Weights of a small image classifier: 4.99M parameters, 150.0 epochs.
Rows from block 5 of a small image classifier, named by matrix and row number. Rows with one number belong to one neuron. Each number is 128 + 24 x the weight over its row's rms, rounded and kept within 0 to 255. All counts start at 0.
After each neuron's rows are labels from the 100 images, of 14848, where the neuron reaches its highest value: "strongest on" is what is common among them. Only what is clearly more common there than usual is listed. The data: drawn small creatures on textured ground. In brackets: how many of the 100, against the usual share in percent.
# fc1: MLP up (model.blocks.5.mlp.fc1.weight, 1024x256), inputs 0-63
# fc2: MLP down (model.blocks.5.mlp.fc2.weight, 256x1024, transposed), outputs 0-63

fc1.405 [139 120 130  79 161 123 179 170 166 161 134 116 155  86 127 142  94  86 120 172  89 109 165 107 153 159  55 132 143 124 134 185 118 151 151  98 159 128 111 144 105 117 147 148 131 146 158 149 131 119 168 111  93 116 107 122 109 140 137 168 114 136 155 130]
fc2.405 [136 107 147 131 145 142 124 147 129 123 129 161  82 143 105 135 110 144  85 108 121 143 145 108 118 138 151 124 117 139 111 142 111 161 101 116 134 114 162 115 155 152 103 123 132 144 111 123 154 122 144 116 141 144  76 124  66 128 122 112 113 174 140 127]
strongest on: jellyfish (85 vs 8.4); white (36 vs 8.7)

fc1.706 [119 108 172 126 142 109 164 121 115 157 134 139 145 147  82 169 100 152 110 149 167 164 158 116 103 130 108 114 133 146 125 125 154 132 150 119 160 133 189 112 132 166 166 144 132 155 160  92 132 121 124  99 107 100 146 140 143 141  88 128 119  90  96 112]
fc2.706 [195  78  84 122 151 130 149  72 106 113 174 120 146  94 124 107  93 121 122  82 106 130 128 129 135 120 114 112 148 156 110 139 165 100 137 102 144 134 123 125 197 133 140  95 102 140 148 117 138 136 153 134 111 125 161 129 140 115 201 156 118 132 104  70]
strongest on: jellyfish (100 vs 8.4)

fc1.342 [137 126 153 139 120 101 154 116 160 135 140 146 139 128 119 169 137 119 162 123 139 166 114 130 137 121 128 181  94 124  96 116 134 128 125 119 133 142 123 146 144 109 147 168 185 100 189  90 144 178 157 131 144 156 135 156 111 146 117 178 143 107 124 121]
fc2.342 [105 148  90 129 147 138  98 120  96 143 180 111 131 162 115  95 101 159 112 121 136  98 104 141 128 145 130 107 133 132 140 128 170 150 175 161 155 132 120  98 124 175 121  74  98 169 100 188 108 107 124 162 128 134 140 126 174 111 140 118 100 133 108 138]
strongest on: dragonfly (42 vs 8.1)

fc1.361 [162 123 140  76 129 113 111 136 105 138 112 130 145  87 100 148 123  92 124 183 134 140  95 169 143 138 162 161 120  74 125 148 160 119 146 132  74 122 138 141 108 140 129 140 157 127  85 139  96 162 136 152 116  83 110 183 122  84  73 114  95  90  89  84]
fc2.361 [128  85  97 117 106 104  90 121  95 131 129 105 134 175 102 128 131 141 137 138 176 141 135 107 105  94 110 113 130  50 104 125 130 115  80 147 112 128 151 146 141 147 164 165 129 108 116 119 166 128 106 125  91 122 100 154 112 156 176 119  97 105 120 172]
strongest on: dragonfly (78 vs 8.1); large (54 vs 25.5); yellow (35 vs 8.6)

fc1.234 [108 126 146 132 130 138 155 138 135 124 141  69 156 104 124 112 127 156 108 166  87 125 161 105 106 184  95 107 113 113 141 126 147 138 128 144 147 154 117 119 164 195 123 122 142 127 116 100 188 107 139 121 110 114  94 119 120 110 142 123 122  92 144 106]
fc2.234 [142  96 127 112 131 103 138 165 141 128 129 126 114 114 120 105 120 150 118 156 124 109 151 128 115 143 127 128 115 120 127 112 127  95 141 142 131 133 123 171 122 152  92 136 118 173 130  84 143 108 197 128 102 169 169  97 134 119 157 112 107 143 122  97]
strongest on: jellyfish (70 vs 8.4); crab (26 vs 8.4)

fc1.631 [ 68 120 137 162 111 100 139  95 135  71 108 134 142 143 141 123 139 133 143 158 132 152 152 102 136 103 142 124 155 137 102 132 161 127 109 110 130  97 112 169 155 139 118 113  88 131 156 135 165 175  86 154 137 103  83 142 121 126 157 111 121 148 132 100]
fc2.631 [156 177 162  97  96 134 121 122 129 143 128 133  76 124 130 168 117 121 133 112 117 129  87 171  93 141 129  86 145  92  90 124 107 119 111 153 117 106 135 115 146 117 143 180 207 116 106 166 131 136 116 114 106 126 133 112 127 141 107 139 121 134 110 137]
strongest on: dragonfly (50 vs 8.1)

fc1.754 [122 138 193 164  97 102 152 105 112 161  99 112 142 125 119 100 148 145 111 152 155 127 125 135 149 101 113 197 125 108 137 145  95 102 111 107 136 139 122 137 143 125 108 159  97 147 140 102 111 117  96 129 133  73 148 147 152 125 118 103 132 117 108 106]
fc2.754 [ 80 111 143 123 112 164 112 117  86 129 129 133 158 154 107 157 109 117 111 128 135 113 111 102 100 129 126 111 124 106 104  98  93 143 117 129 128 111 127 147 112 147 138 143 166  99 113 108 123 125 124 138 110 203 119 146 124 128 118 113 151 161  99 159]
strongest on: dragonfly (100 vs 8.1)

fc1.598 [155 154 134 127 126 120  96 115 131 136 121 168  99 137 135 140 138 133 178 102 123  95 137 154  96 104 144 163 138  95 117 110  85  96 116 172 167 159 122 137 151 164 110 184 101 148 114 112 147 118 106  80  81  99 142 124 122 153 136 147 128 105 128  75]
fc2.598 [176 123 159 117 138 163  94 133 122 170 143 138 114 122 107 127 135 151  96 109 177 142 122 129 128 126 107 130 113 142  90 124 144 109 118 139 133 171 154 162 103 120  87 127 100 108 116 138 110  98 151 125 118 153 106 142 116 104 107 105 119 120 131 143]
strongest on: dragonfly (50 vs 8.1)

fc1.767 [121 103 138  76 147 140 115 108  90 116 124 151 159 139 135 124  97  95 126  86 152 139 114 157 116 122 145 144 153 104 148  65 114 115 129 123 107 137 127 134 145 116 133 143 122 132 132 131  96 146 130 122 139 110 102 135 132 133 158 114 117 139 123 168]
fc2.767 [165 167 119 133 113 138 125 123 124 123 112 125 134 119 104 135 102 137 154  91 153 138 130  99 122 120  74 118 125 143 164 160 152 151  89  92 173 102 156 122 146 153 116 108 102 117 148 146 148 118 138 172  99  91 145 142 122 114 147 145 167  67  95  93]
strongest on: jellyfish (40 vs 8.4); white (25 vs 8.7)

fc1.554 [139 129 140 138 130 144 133 163 151 133 136 137 137 131 152 126 116 139 156 172 102  73 130 119 136 104 132 198  89 142 131 119 124 138 161 155 149 141 145 170  92 146 125 164 149 117 185 129 135 111 122  98 112 146 136 141 175 137 118 115 157 121 128 127]
fc2.554 [115 150 114 130 145 113 130  87  72 142 167 143 161 132 110  94 123 116 144 140  91  92 168 138 127 107 147 119 140  95 155 117 110 124 135 107 143 146 139 159 125 164 130 124 146 119 132 127 131  91  87 151 159 126 118  99 112 157 131 129 140 166 145 131]
strongest on: dragonfly (81 vs 8.1); grey (26 vs 8.7)